python train.py --model="image embedding model" --num_classes=6 --arch="efficientnet_v2" --norm="batchnorm" --hidden_act="gelu" --channel_attention="se" --depths=[3, 3, 8, 3] --widths=[40, 80, 160, 320] --init="trunc_normal_002" --residual_init="none" --muon_scale="match_rms_adamw" --momentum=0.9 --batch_size=64 --epochs=0.9
Rows from block 10 of a small image embedding model, named by matrix and row number. Rows with one number belong to one channel. Each number is 50 + 10 x the weight over its row's rms, rounded and kept within 0 to 99. All counts start at 0.
After each channel's rows are labels from the 100 images, of 14976, where the channel reaches its highest value: "responds to" is what is common among them. Only what is clearly more common there than usual is listed. The data: small charts drawn from random numbers.
# convs0: expand pointwise conv (model.blocks.10.convs.0.weight, 640x160x1x1), inputs 80-159
# convs2: project pointwise conv (model.blocks.10.convs.2.weight, 160x640x1x1, transposed), outputs 80-159

convs0.116:51 63 42 50 56 23 60 37 50 50 66 50 50 48 40 50 66 58 50 41 50 66 50 52 48 50 45 65 59 57 50 44 49 42 52 25 29 39 64 62 68 60 50 69 50 50 57 40 57 51 41 56 57 50 66 15 50 51 50 65 50 56 40 59 57 40 49 50 31 54 46 50 44 63 49 76 59 44 50 50
convs2.116:42 54 74 37 50 50 55 50 45 50 54 60 29 50 36 59 37 50 48 51 52 43 48 50 50 52 41 36 50 50 50 45 29 50 50 58 32 80 50 21 72 43 57 63 34 30 69 50 50 25 44 66 43 50 64 50 45 62 40 50 41 46 52 56 40 65 50 56 59 35 50 42 45 68 50 50 41 32 50 43
responds to: falling

convs0.588:50 50 61 50 50 50 30 50 50 15 57 47 57 44 67 69 50 42 50 50 45 60 46 42 50 50 36 36 67 57 44 50 51 61 61 50 39 50 50 51 49 60 63 70 58 50 48 57 35 44 50 50 50 50 49 50 46 30 60 67 62 41 64 39 50 63 50 50 30 42 50 50 64 60 50 36 54 67 50 53
convs2.588:49 50 50 38 50 62 50 53 44 31 47 48 50 44 50 75 50 51 62 68 51 36 46 30 53 26 56 54 40 50 26 48 34 63 50 50 50 54 47 53 30 52 46 50 35 56 56 38 65 50 56 50 38 44 50 46 49 53 50 60 39 50 50 50 53 88 50 46 33 50 45 41 56 50 59 29 66 55 42 43
responds to: heat grid

convs0.305:48 50 50 55 55 35 50 28 66 51 41 63 57 42 50 63 50 71 37 50 36 50 64 50 50 50 57 56 47 36 54 68 50 69 56 56 44 32 33 50 50 63 44 50 43 53 27 40 50 59 66 50 50 50 50 50 50 50 50 43 50 44 50 41 66 39 50 50 52 50 34 30 50 66 50 67 50 52 50 50
convs2.305:40 50 50 39 25 58 44 50 50 50 45 50 63 48 44 71 46 50 50 30 50 50 56 32 50 52 42 50 50 50 49 44 54 62 70 57 68 50 44 75 33 43 50 60 64 58 50 50 59 50 50 49 66 50 56 50 50 48 34 50 35 58 73 56 64 44 56 43 50 46 47 50 50 40 41 20 43 56 64 50
responds to: ring chart; pie chart; items: five

convs0.10:50 55 62 50 27 50 70 50 32 40 52 31 28 50 50 49 49 45 44 50 43 43 71 50 68 43 50 50 50 39 61 50 36 73 50 56 35 50 55 60 49 62 57 30 48 50 52 61 62 49 58 50 44 50 50 74 50 50 50 47 71 58 57 62 53 44 56 62 73 39 55 28 57 50 50 59 59 48 50 36
convs2.10:64 55 50 29 41 50 67 50 50 35 45 55 50 40 62 50 44 50 50 61 26 50 50 39 50 45 67 39 39 50 50 63 50 53 50 46 52 64 47 50 42 50 40 59 47 22 54 60 50 42 43 57 50 50 50 39 69 73 51 50 55 46 40 44 48 61 49 50 49 62 50 40 67 63 39 61 44 43 60 45
responds to: items: eight; ring chart; horizontal bar chart

convs0.379:37 50 50 50 42 50 50 56 50 55 50 58 46 27 43 64 62 69 79 38 50 50 33 42 58 50 36 56 40 76 70 59 50 64 50 55 43 50 50 52 50 69 55 50 49 38 47 56 68 52 54 38 42 25 47 50 38 55 28 65 43 43 28 50 43 53 50 50 50 50 67 39 51 36 51 55 50 50 39 50
convs2.379:50 32 50 39 60 53 50 50 50 50 33 64 46 50 44 43 64 50 42 50 56 50 51 50 50 50 50 50 34 75 50 29 40 50 48 34 68 50 52 52 54 50 54 49 44 49 64 70 40 47 50 50 50 50 59 37 50 50 67 60 50 69 67 45 50 40 62 38 50 50 50 43 54 50 34 78 29 38 50 55
responds to: items: six; lollipop chart; bar chart; trend: flat

convs0.603:50 32 77 38 54 50 57 50 50 50 50 45 36 41 54 50 47 40 50 42 28 59 50 49 66 45 50 24 65 57 52 40 48 41 39 50 49 64 50 58 66 50 50 50 20 52 42 50 50 55 54 47 31 49 68 49 70 63 50 53 53 50 62 34 40 62 67 41 67 45 41 41 42 55 58 67 43 50 70 50
convs2.603:50 46 50 47 46 51 50 57 54 59 45 65 55 50 50 44 46 50 52 40 71 61 50 50 55 45 58 28 50 30 50 50 75 60 47 28 57 50 50 40 68 56 50 68 60 68 41 51 62 51 65 41 50 38 50 56 23 40 58 50 46 50 50 42 45 27 50 57 45 50 41 50 38 50 50 50 58 79 41 50
responds to: items: eight; ring chart; horizontal bar chart

convs0.175:50 34 57 50 61 59 44 67 31 50 50 53 50 58 44 71 44 33 45 50 36 50 54 50 71 37 46 48 57 56 60 34 33 67 60 54 30 41 52 63 54 50 50 41 50 50 50 33 34 52 50 45 50 50 66 50 50 62 50 25 46 48 37 41 62 50 45 50 50 55 76 50 50 50 50 55 69 53 38 65
convs2.175:43 47 44 50 66 50 67 68 61 32 31 38 50 76 48 50 50 67 54 51 45 66 59 52 55 59 30 53 42 33 50 55 61 50 44 50 47 50 38 50 50 55 54 46 56 50 52 62 50 50 42 62 50 39 59 59 38 50 20 49 46 44 38 53 62 50 72 50 50 34 22 46 50 39 50 40 33 50 36 50
responds to: items: three; ring chart; items: four; horizontal bar chart

convs0.582:50 62 59 56 57 69 74 50 55 39 32 49 40 50 43 63 50 50 71 50 50 50 50 50 42 50 50 46 61 67 39 49 50 50 65 50 50 61 45 57 58 60 25 45 50 42 41 50 58 30 50 44 24 30 50 56 50 49 50 72 40 55 50 35 50 43 47 42 50 56 36 50 62 41 50 55 50 45 55 53
convs2.582:43 62 35 37 46 53 50 50 50 50 29 50 50 40 54 56 47 61 55 50 50 60 50 50 35 67 50 45 50 49 53 56 59 35 50 50 46 48 61 45 29 48 65 36 50 50 50 45 14 50 41 46 50 50 63 45 50 36 58 39 61 38 63 50 50 44 68 56 65 52 53 50 50 80 61 57 38 50 67 50
responds to: horizontal bar chart; items: five

convs0.296:32 42 67 57 67 58 46 70 50 49 58 80 50 50 37 54 46 54 50 50 54 56 41 34 37 39 50 48 50 60 27 55 50 50 68 50 50 47 40 50 33 50 44 39 49 58 50 34 49 50 50 50 31 56 50 47 61 59 49 40 42 53 43 46 50 50 54 44 50 58 52 50 61 39 34 24 53 50 50 50
convs2.296:50 62 52 49 48 60 49 50 59 50 38 46 69 81 50 48 50 48 46 50 66 66 41 50 48 47 50 62 39 53 42 50 45 53 50 38 50 51 53 50 65 40 56 50 27 29 45 38 59 49 52 57 57 50 61 50 63 50 55 46 50 47 81 32 80 47 50 48 51 42 50 50 43 56 50 50 33 50 45 37
responds to: items: eight; heat grid; bar chart; kind: lollipop chart

convs0.560:10 51 41 50 39 54 41 48 68 66 51 50 26 38 50 35 50 50 50 46 50 59 58 76 52 49 63 50 47 34 30 32 44 52 68 56 64 59 50 50 49 49 58 50 50 47 22 50 50 54 50 22 50 50 50 40 50 59 50 49 43 53 55 42 56 49 31 45 43 55 50 50 31 47 66 57 50 36 46 63
convs2.560:25 50 66 54 56 50 50 60 60 50 34 51 56 50 46 60 41 26 41 49 39 50 50 43 50 58 35 65 54 50 48 54 60 50 28 43 35 41 46 50 63 45 50 50 62 45 63 41 42 50 50 52 49 58 50 50 64 45 65 57 42 50 64 50 62 44 53 67 46 50 51 50 52 74 61 37 59 49 42 50
responds to: heat grid; items: eight

convs0.559:54 46 44 51 72 40 37 59 50 52 50 50 42 48 44 38 29 50 58 41 45 50 47 43 63 68 57 62 50 62 51 46 78 58 50 57 69 49 39 50 50 40 50 43 50 50 50 54 50 62 27 51 66 43 64 50 37 74 63 49 50 41 50 70 53 26 50 58 29 42 32 48 50 58 37 55 46 45 50 47
convs2.559:50 67 50 63 50 50 59 50 35 58 69 50 50 71 45 28 50 50 65 31 34 60 50 69 52 37 50 49 56 50 72 45 50 50 50 59 50 50 38 64 50 50 50 37 37 50 50 60 60 62 50 50 67 50 55 46 50 40 50 33 50 34 49 48 47 27 50 50 59 47 50 50 50 50 43 66 59 39 50 52
responds to: one colour; area chart; peak in the middle; trend: falling

convs0.395:45 45 64 50 49 36 46 50 65 48 50 56 50 59 52 44 33 50 43 68 61 57 42 50 50 63 50 66 63 42 50 40 50 50 42 67 43 60 65 41 36 60 55 39 50 50 54 50 50 54 52 59 60 49 49 76 42 50 49 30 44 50 51 57 61 39 38 54 57 50 50 50 50 50 50 59 75 25 36 50
convs2.395:50 60 59 50 54 50 76 36 26 60 50 54 32 50 50 50 56 50 37 50 50 66 66 43 35 50 72 50 50 43 50 50 50 50 50 34 49 50 35 50 50 50 50 50 45 50 75 51 58 58 40 50 40 59 54 61 58 55 40 78 54 61 49 44 57 62 56 50 50 41 52 36 57 50 43 54 31 61 40 58
responds to: items: eight; heat grid

convs0.68:58 50 46 49 50 57 63 59 29 54 36 38 50 50 52 63 66 50 45 50 25 59 50 30 50 50 45 51 58 46 52 45 23 68 34 57 68 50 27 59 50 66 26 53 50 50 50 50 56 50 60 68 50 23 50 45 44 62 58 45 49 30 50 71 47 39 50 37 44 53 42 39 54 41 39 35 58 57 54 50
convs2.68:35 50 74 39 62 65 41 32 50 58 66 50 26 33 54 50 50 41 44 50 55 40 37 40 35 50 50 54 51 44 56 57 56 62 57 50 50 58 50 60 44 37 30 54 47 47 64 69 62 59 50 50 71 43 50 42 50 50 63 50 50 33 50 50 50 46 35 50 27 71 35 50 25 50 40 47 50 63 53 59
responds to: ring chart

convs0.506:63 57 66 50 46 47 47 55 50 45 64 50 57 44 57 54 61 32 45 56 54 61 39 40 79 50 50 50 50 50 38 37 37 50 50 50 43 58 42 51 75 65 50 47 47 50 50 61 34 50 67 50 34 42 35 70 57 50 51 33 49 50 38 50 38 54 36 51 50 43 64 50 60 33 49 32 63 38 55 42
convs2.506:61 47 50 34 43 59 50 50 53 50 36 43 52 50 32 50 47 51 50 56 57 59 50 49 28 64 34 58 33 41 68 50 34 59 50 40 50 60 50 41 32 58 50 72 28 55 50 46 50 50 50 40 50 61 50 50 52 50 39 42 43 67 50 61 50 50 54 57 61 58 48 54 76 63 50 62 47 55 27 57
responds to: heat grid; items: four

convs0.146:50 50 53 63 50 42 34 58 50 50 62 27 41 53 29 57 62 50 50 66 50 37 50 42 56 44 39 50 50 61 50 50 50 59 56 43 43 39 40 50 75 61 50 44 56 50 70 50 52 34 40 50 34 61 50 50 60 52 46 50 33 41 69 66 47 57 46 50 32 31 55 50 60 39 45 42 50 29 50 48
convs2.146:48 49 51 56 59 34 50 59 54 80 46 60 65 46 50 50 50 50 37 47 64 45 53 50 50 40 28 50 54 52 51 39 50 63 50 44 52 64 50 50 59 48 50 42 33 34 52 50 79 47 64 47 27 50 53 53 42 39 46 61 50 30 50 50 43 44 43 54 56 68 39 59 79 50 50 32 36 45 50 46
responds to: horizontal bar chart; items: eight; items: four

convs0.638:49 31 47 37 42 61 50 44 44 50 50 50 40 50 61 50 43 40 50 46 75 48 50 48 28 44 46 46 50 38 50 57 38 44 37 79 44 57 50 61 77 37 42 44 61 28 50 29 50 50 50 45 50 50 33 67 50 50 50 62 44 53 42 50 61 39 43 32 44 50 29 50 67 50 70 47 44 56 50 55
convs2.638:50 40 50 50 75 43 43 61 38 54 62 50 62 64 50 52 50 50 57 53 65 57 50 30 63 54 33 58 50 58 34 50 27 50 51 54 40 39 50 59 42 44 50 50 53 50 38 50 52 50 62 50 50 35 34 35 64 38 57 50 61 49 56 50 50 54 38 57 39 50 50 67 58 54 50 35 40 22 57 27
responds to: items: eight; items: five; heat grid; stacked bars

convs0.42:50 58 48 50 50 44 44 49 50 50 50 55 50 49 48 46 64 50 50 62 50 40 50 50 50 60 44 53 50 50 64 40 52 50 32 80 50 55 66 54 64 63 47 50 42 50 44 47 54 50 47 45 65 60 52 22 52 67 60 50 60 37 57 50 50 37 76 57 65 46 46 44 43 50 65 50 46 50 63 35
convs2.42:60 66 56 65 64 50 50 50 47 51 28 50 50 71 50 55 50 50 35 50 33 50 34 51 71 64 65 50 67 43 43 50 50 50 50 25 45 27 32 36 47 50 50 50 41 58 60 55 50 50 57 61 35 49 53 50 43 52 42 41 39 50 50 69 49 56 32 35 31 26 61 44 53 68 50 48 66 50 52 29
responds to: items: four

convs0.248:44 69 60 40 50 30 50 50 66 36 50 46 50 41 63 40 50 41 48 35 46 57 50 58 53 50 50 50 60 50 50 33 56 37 61 50 50 61 69 34 55 55 35 63 70 61 50 50 50 81 50 67 56 53 50 55 49 58 65 60 50 48 50 49 50 55 63 50 69 50 33 28 50 50 42 50 63 50 38 29
convs2.248:54 50 46 34 41 50 53 45 50 39 50 47 50 49 34 82 50 50 50 40 59 47 59 46 33 48 40 45 46 81 50 50 50 39 59 50 50 46 45 53 50 70 29 42 50 41 61 54 54 50 39 50 39 60 50 74 56 65 54 50 50 50 50 52 29 50 40 64 29 46 50 37 50 56 66 63 65 50 50 73
responds to: one colour; rising; line chart

convs0.488:41 42 66 48 50 50 67 37 32 40 68 49 46 46 59 50 48 50 56 62 40 49 38 54 50 58 50 50 46 48 49 50 42 68 44 50 38 50 61 28 70 50 50 70 52 57 50 50 50 31 50 46 39 50 50 50 50 49 36 50 49 50 50 47 71 60 50 63 58 50 58 36 42 39 40 50 55 28 73 45
convs2.488:69 46 56 45 50 44 50 37 64 43 81 50 54 61 58 50 61 54 50 29 50 58 37 35 49 51 65 50 43 50 50 50 48 52 46 50 41 54 38 46 50 39 56 31 62 49 54 50 37 61 50 46 52 50 50 76 50 55 55 36 44 42 53 34 50 69 62 35 44 50 30 46 69 42 33 50 46 23 62 50
responds to: one colour; step chart

convs0.434:50 50 54 50 50 50 50 50 56 50 37 28 50 29 70 48 50 61 50 33 50 58 35 50 35 51 33 53 60 32 54 50 50 52 42 55 37 56 58 31 31 50 45 50 55 50 50 46 52 41 50 50 61 42 50 32 50 50 34 50 57 50 50 25 50 57 46 41 55 64 60 41 54 60 51 65 55 55 27 54
convs2.434:67 59 55 35 50 50 50 61 50 50 75 58 45 69 47 46 48 60 40 28 44 50 61 50 50 44 50 50 54 44 74 50 57 49 52 50 68 73 55 54 51 50 51 50 51 58 44 59 50 50 50 64 44 58 33 64 51 38 63 47 40 70 65 42 62 50 45 50 43 40 46 57 55 50 30 63 54 50 61 48
responds to: items: four; bar chart

convs0.376:46 50 33 31 50 46 53 69 50 50 50 42 31 50 51 54 51 59 59 50 50 61 71 36 50 39 50 50 44 50 67 37 50 50 50 43 28 82 62 28 67 56 65 69 42 57 50 47 65 60 56 41 38 58 47 49 59 60 50 56 49 56 50 50 50 50 50 60 50 68 32 46 50 50 65 50 50 50 55 31
convs2.376:52 40 50 50 50 34 50 45 50 60 50 41 50 31 51 69 40 50 58 50 50 44 43 50 50 47 36 39 50 65 50 49 51 50 50 50 57 50 50 47 50 50 54 50 55 50 43 59 39 32 56 63 38 47 52 61 67 44 50 49 57 50 46 72 37 43 34 56 67 50 50 60 25 49 51 54 54 51 50 56
responds to: ring chart; items: eight

convs0.87:58 45 50 44 45 61 50 50 33 50 56 50 40 52 50 52 37 30 50 60 60 42 46 36 42 41 47 60 45 45 57 40 31 50 50 44 59 42 47 50 50 50 49 47 38 52 21 52 63 61 50 32 76 56 60 41 50 61 36 50 52 66 50 57 51 40 50 32 40 58 50 59 40 48 38 45 75 63 50 41
convs2.87:37 65 50 42 50 64 50 51 18 37 50 50 48 51 64 50 51 50 87 50 65 30 58 50 50 50 43 49 52 53 75 46 47 46 64 40 59 62 31 26 50 53 63 50 57 50 54 70 57 54 47 29 50 38 74 59 50 62 50 54 38 50 39 50 52 50 62 44 65 50 53 45 48 50 54 39 50 50 40 39
responds to: line chart

convs0.576:50 70 45 50 66 49 50 42 60 48 36 48 44 30 46 50 59 68 50 32 44 54 43 39 56 50 52 27 41 61 50 53 28 67 65 24 50 49 38 46 59 50 38 50 50 40 50 62 45 50 56 50 40 79 64 58 45 55 44 50 53 70 66 50 60 50 50 50 50 44 34 50 27 50 50 50 50 09 50 50
convs2.576:50 50 64 50 55 50 48 63 66 48 38 57 45 63 47 47 42 42 47 50 42 33 50 51 46 50 56 58 50 25 50 60 50 50 52 62 28 44 46 50 52 50 65 42 56 50 51 83 29 41 59 50 61 55 27 50 50 46 35 50 50 35 45 52 54 50 50 50 49 54 60 37 69 40 43 50 52 33 28 49
responds to: items: three; horizontal bar chart

convs0.321:41 50 61 79 55 49 51 50 56 45 75 50 50 43 61 58 51 54 50 59 58 57 55 53 44 69 48 50 44 39 59 50 62 31 50 70 39 42 48 44 50 50 49 44 37 52 54 49 54 50 50 69 58 50 69 48 24 43 47 74 50 61 50 50 43 50 57 48 50 50 50 50 57 50 61 50 53 53 65 50
convs2.321:59 63 60 50 35 50 50 65 58 80 62 47 49 50 17 56 44 49 19 64 38 48 50 42 44 63 50 50 51 50 50 50 42 40 50 50 50 50 35 49 50 50 50 21 37 41 66 50 50 69 50 78 47 50 32 50 46 61 60 67 43 50 44 50 50 61 41 42 50 50 50 50 67 63 58 50 54 41 28 50
responds to: items: three; items: seven

convs0.221:58 50 41 55 50 50 52 50 47 52 50 32 50 35 50 50 52 50 69 39 44 50 50 66 57 64 50 45 50 64 50 48 75 53 63 50 47 61 50 55 59 47 35 50 64 43 66 51 61 67 70 46 50 50 49 50 50 50 50 39 50 40 61 51 49 60 39 28 64 49 49 80 50 50 45 70 38 41 46 50
convs2.221:37 38 50 50 50 58 50 50 50 30 41 44 50 39 54 38 50 51 49 61 50 67 53 50 59 41 43 50 53 61 50 60 30 57 50 50 64 50 52 42 50 50 51 72 37 59 40 50 60 52 59 50 45 49 56 38 44 57 50 31 44 28 31 42 63 50 61 55 43 23 37 68 52 50 55 51 50 39 48 46
responds to: ring chart; pie chart

convs0.521:50 47 50 50 38 46 52 66 60 51 55 69 54 50 51 50 69 34 31 40 50 31 46 50 54 61 39 36 65 65 78 57 50 50 56 50 66 55 37 50 46 50 35 50 49 55 55 35 50 42 61 50 37 50 44 50 59 33 50 32 45 50 43 50 41 50 74 50 54 61 50 63 50 50 50 67 57 40 50 48
convs2.521:50 50 50 47 42 54 58 50 45 63 48 49 50 52 46 54 31 39 50 50 42 34 43 50 50 56 50 50 50 50 50 33 55 50 50 40 50 50 30 50 57 43 63 48 32 64 50 61 45 44 50 44 56 50 50 42 69 47 50 50 50 61 49 50 60 50 45 36 27 50 50 30 61 50 50 49 50 50 52 35
responds to: items: four; heat grid

convs0.360:40 46 65 53 50 36 21 37 61 76 50 50 50 35 56 61 50 50 42 51 58 60 50 50 56 50 45 44 40 58 50 50 58 32 50 50 69 58 42 50 50 50 50 50 56 21 62 52 72 50 37 54 60 47 22 37 47 47 47 50 50 58 50 50 39 31 70 37 88 34 39 36 50 49 50 58 60 42 55 50
convs2.360:74 50 50 65 37 41 50 50 63 40 50 45 50 58 27 71 50 63 50 34 50 68 37 59 68 42 48 46 50 50 50 50 55 50 63 58 50 47 56 50 53 46 47 43 65 52 50 58 30 48 47 50 50 63 41 52 67 62 44 50 50 49 51 50 50 79 59 50 52 66 56 60 50 50 74 36 50 50 68 49
responds to: ring chart; pie chart

convs0.450:43 50 51 59 54 76 59 59 50 47 65 50 50 50 58 29 59 37 58 41 50 57 50 72 54 63 60 32 63 50 39 55 49 60 50 77 51 69 54 56 62 47 45 61 37 55 52 62 41 50 36 37 50 29 52 58 74 66 50 38 34 59 48 63 50 67 42 36 42 50 46 45 74 67 44 51 34 51 50 58
convs2.450:43 50 55 50 50 50 50 63 37 48 32 47 57 52 50 50 64 51 60 71 35 36 50 65 50 50 50 70 50 50 71 64 56 50 50 67 44 56 50 43 50 53 40 55 34 55 55 71 42 56 46 33 50 64 50 70 41 41 50 35 59 31 71 40 61 67 60 50 37 53 50 39 50 51 39 22 50 54 50 50
responds to: falling; bar chart

convs0.338:40 57 63 37 53 50 48 31 62 67 46 50 50 73 50 46 38 50 50 50 57 50 49 31 71 52 50 50 50 56 61 50 59 44 50 52 33 53 50 50 38 48 55 57 40 35 50 50 50 54 50 50 50 54 42 50 57 64 50 42 50 57 38 50 44 61 45 40 50 50 60 25 27 50 52 77 49 50 49 52
convs2.338:33 50 52 55 50 43 49 50 50 46 60 50 54 57 43 50 48 60 51 65 52 51 50 52 50 50 50 42 50 72 61 51 56 56 70 45 33 65 49 44 58 68 50 36 49 49 50 57 50 37 50 65 47 40 50 50 45 49 48 42 50 32 33 65 75 49 50 59 65 50 50 50 61 50 46 61 53 40 37 57
responds to: one colour; area chart; flat

convs0.107:53 50 63 60 50 50 50 51 39 48 35 50 44 32 50 51 43 41 56 40 43 43 54 49 50 40 28 50 50 50 56 68 50 56 45 50 64 52 47 35 50 50 48 54 57 50 39 50 50 62 75 50 61 56 42 67 61 62 65 48 50 71 38 42 70 31 50 50 50 45 38 42 50 50 52 49 66 39 34 54
convs2.107:50 59 50 20 43 39 50 50 55 41 50 27 49 50 50 50 65 42 50 24 63 37 50 52 60 35 50 52 50 50 47 45 66 64 54 58 50 45 58 34 50 41 45 38 50 60 71 69 44 69 47 58 76 50 40 31 58 27 44 50 62 77 63 56 84 57 50 50 54 60 42 50 54 50 54 50 50 57 50 50
responds to: items: eight; heat grid; items: six

convs0.381:59 59 63 59 56 50 67 33 48 47 50 55 50 60 45 53 58 39 44 50 50 50 52 50 38 56 35 53 52 63 50 50 68 54 56 55 50 49 39 54 59 65 50 74 50 34 51 43 50 31 55 50 50 38 43 47 31 34 38 50 59 56 50 39 55 38 50 52 41 60 56 33 33 50 59 53 45 50 75 50
convs2.381:72 43 71 35 50 50 50 57 50 42 57 36 39 50 36 52 50 50 50 50 48 40 50 50 50 46 35 56 48 40 44 50 50 64 59 51 24 38 41 50 56 50 50 64 50 39 47 45 50 39 81 79 51 66 33 50 50 50 40 68 40 60 30 57 50 50 50 46 58 49 43 50 45 50 50 40 57 50 54 50
responds to: heat grid; items: eight; items: six

convs0.598:55 52 66 36 47 50 45 50 39 50 50 50 75 70 65 75 27 39 43 38 50 34 56 60 34 54 40 61 53 50 57 52 48 57 50 44 50 50 63 51 48 50 35 50 57 35 53 50 50 50 51 50 29 28 66 58 50 49 50 38 43 61 44 25 72 37 26 52 50 50 48 50 48 46 55 45 44 50 59 29
convs2.598:54 62 50 83 30 60 49 49 50 50 50 50 59 38 50 36 56 50 42 50 50 55 43 50 58 51 60 56 55 40 76 60 50 64 49 50 50 61 31 50 58 57 48 52 60 64 56 60 50 57 50 58 25 50 38 50 50 47 66 50 50 52 65 52 50 50 36 54 59 67 58 61 44 50 50 60 31 38 39 50
responds to: one colour; peak in the middle; area chart; kind: step chart

convs0.363:53 50 50 59 48 63 50 51 55 50 62 60 46 44 82 17 68 46 33 50 43 50 66 48 62 50 50 65 50 62 50 50 50 50 37 69 50 41 48 52 50 50 21 46 57 55 58 50 28 50 50 56 40 50 36 43 50 55 65 52 51 44 50 46 50 50 56 53 50 50 53 72 43 48 43 50 65 50 50 66
convs2.363:38 50 50 47 50 50 52 16 59 42 69 53 50 50 50 50 45 50 69 50 50 45 39 47 31 61 70 64 57 38 62 68 46 46 50 50 63 55 38 48 50 33 61 48 36 50 50 62 65 53 39 50 53 35 47 50 53 36 43 64 33 57 69 37 42 61 27 50 41 52 39 41 47 37 55 57 41 64 54 50
responds to: one colour; area chart; peak in the middle; trend: falling

convs0.224:52 59 40 50 50 50 50 74 54 50 28 50 42 53 50 50 68 38 60 44 43 44 53 35 50 54 50 50 37 32 48 43 38 74 49 54 45 50 54 50 42 34 38 49 50 51 50 56 76 42 55 50 57 65 39 50 28 43 57 50 47 50 64 41 50 50 44 50 61 56 50 70 67 50 42 81 54 49 68 65
convs2.224:46 50 50 73 63 50 50 53 45 50 46 48 59 61 57 49 50 79 52 53 50 57 55 33 49 50 50 73 27 53 52 64 44 62 50 62 30 54 74 53 45 57 50 45 63 55 31 59 37 64 50 41 58 49 50 45 50 66 38 50 59 42 40 50 43 39 35 34 45 47 50 67 55 49 62 20 50 50 41 43
responds to: falling

convs0.396:64 34 50 50 56 50 52 56 45 51 61 51 55 51 57 48 59 50 53 34 53 41 41 50 58 35 37 50 50 50 64 50 29 34 50 50 66 50 50 49 64 66 50 52 46 60 50 43 42 37 64 35 40 33 50 50 70 56 50 50 49 50 54 44 50 67 50 43 55 54 36 50 55 36 36 51 50 50 52 50
convs2.396:50 55 59 50 50 50 62 44 50 72 50 50 36 70 35 58 50 49 50 50 41 53 52 50 54 59 57 41 55 63 32 60 45 65 64 50 59 47 51 50 40 50 43 66 50 50 28 60 50 50 45 54 49 41 50 74 45 48 50 40 43 58 50 60 65 42 43 26 61 41 44 53 50 46 37 42 67 52 67 41
responds to: items: five

convs0.237:44 56 43 50 69 46 50 59 63 41 50 78 42 50 40 73 67 51 50 63 39 40 50 57 44 65 50 50 50 47 50 50 16 64 60 44 42 58 58 64 50 47 66 41 48 50 44 55 35 50 41 57 56 43 52 50 35 48 50 45 50 58 75 47 36 50 50 50 39 46 61 67 61 51 67 47 57 36 40 47
convs2.237:50 50 56 47 42 80 50 69 42 34 50 24 69 50 50 48 70 50 50 50 35 48 50 37 50 52 73 50 50 50 33 53 71 50 65 42 50 56 54 40 45 65 50 33 55 37 51 39 44 80 57 61 50 50 56 39 50 50 49 50 33 62 62 27 39 50 52 44 69 50 50 50 53 50 35 50 47 58 32 50
responds to: items: six; bar chart; stacked bars; items: five

convs0.263:52 43 49 44 54 26 41 50 50 51 50 54 44 59 51 52 50 57 48 50 68 54 50 41 50 31 58 47 73 50 61 50 34 50 55 50 70 50 63 50 50 44 65 50 52 45 80 63 50 50 50 63 50 44 49 50 73 50 56 54 65 48 55 50 57 72 47 50 32 42 29 51 62 48 62 54 50 44 31 38
convs2.263:54 51 57 50 41 41 32 46 58 50 37 50 54 36 46 39 42 27 76 41 50 53 59 51 47 49 50 50 52 39 63 67 37 30 57 55 60 54 59 60 44 55 50 40 67 58 50 82 45 42 50 49 50 45 50 59 69 47 81 40 50 50 74 46 45 50 45 60 65 67 50 45 45 50 65 49 50 48 39 50
responds to: items: five; heat grid; bar chart

convs0.141:62 28 60 50 44 57 40 58 41 34 51 50 50 53 49 50 62 41 53 50 67 64 50 50 54 38 50 60 66 54 40 64 46 39 46 60 47 20 49 49 50 50 50 28 43 47 54 50 50 50 39 58 35 50 83 53 46 50 37 42 48 50 43 55 59 55 58 62 50 50 50 46 39 63 50 59 54 62 58 51
convs2.141:39 50 50 58 38 50 50 62 33 50 36 50 24 50 31 56 50 50 14 58 57 27 50 62 54 58 50 42 50 35 47 50 50 40 58 21 44 50 55 41 56 50 50 35 63 72 62 48 36 58 58 62 58 50 62 50 50 48 50 50 50 50 68 50 65 54 43 34 42 47 40 54 42 74 51 43 34 50 33 50
responds to: ring chart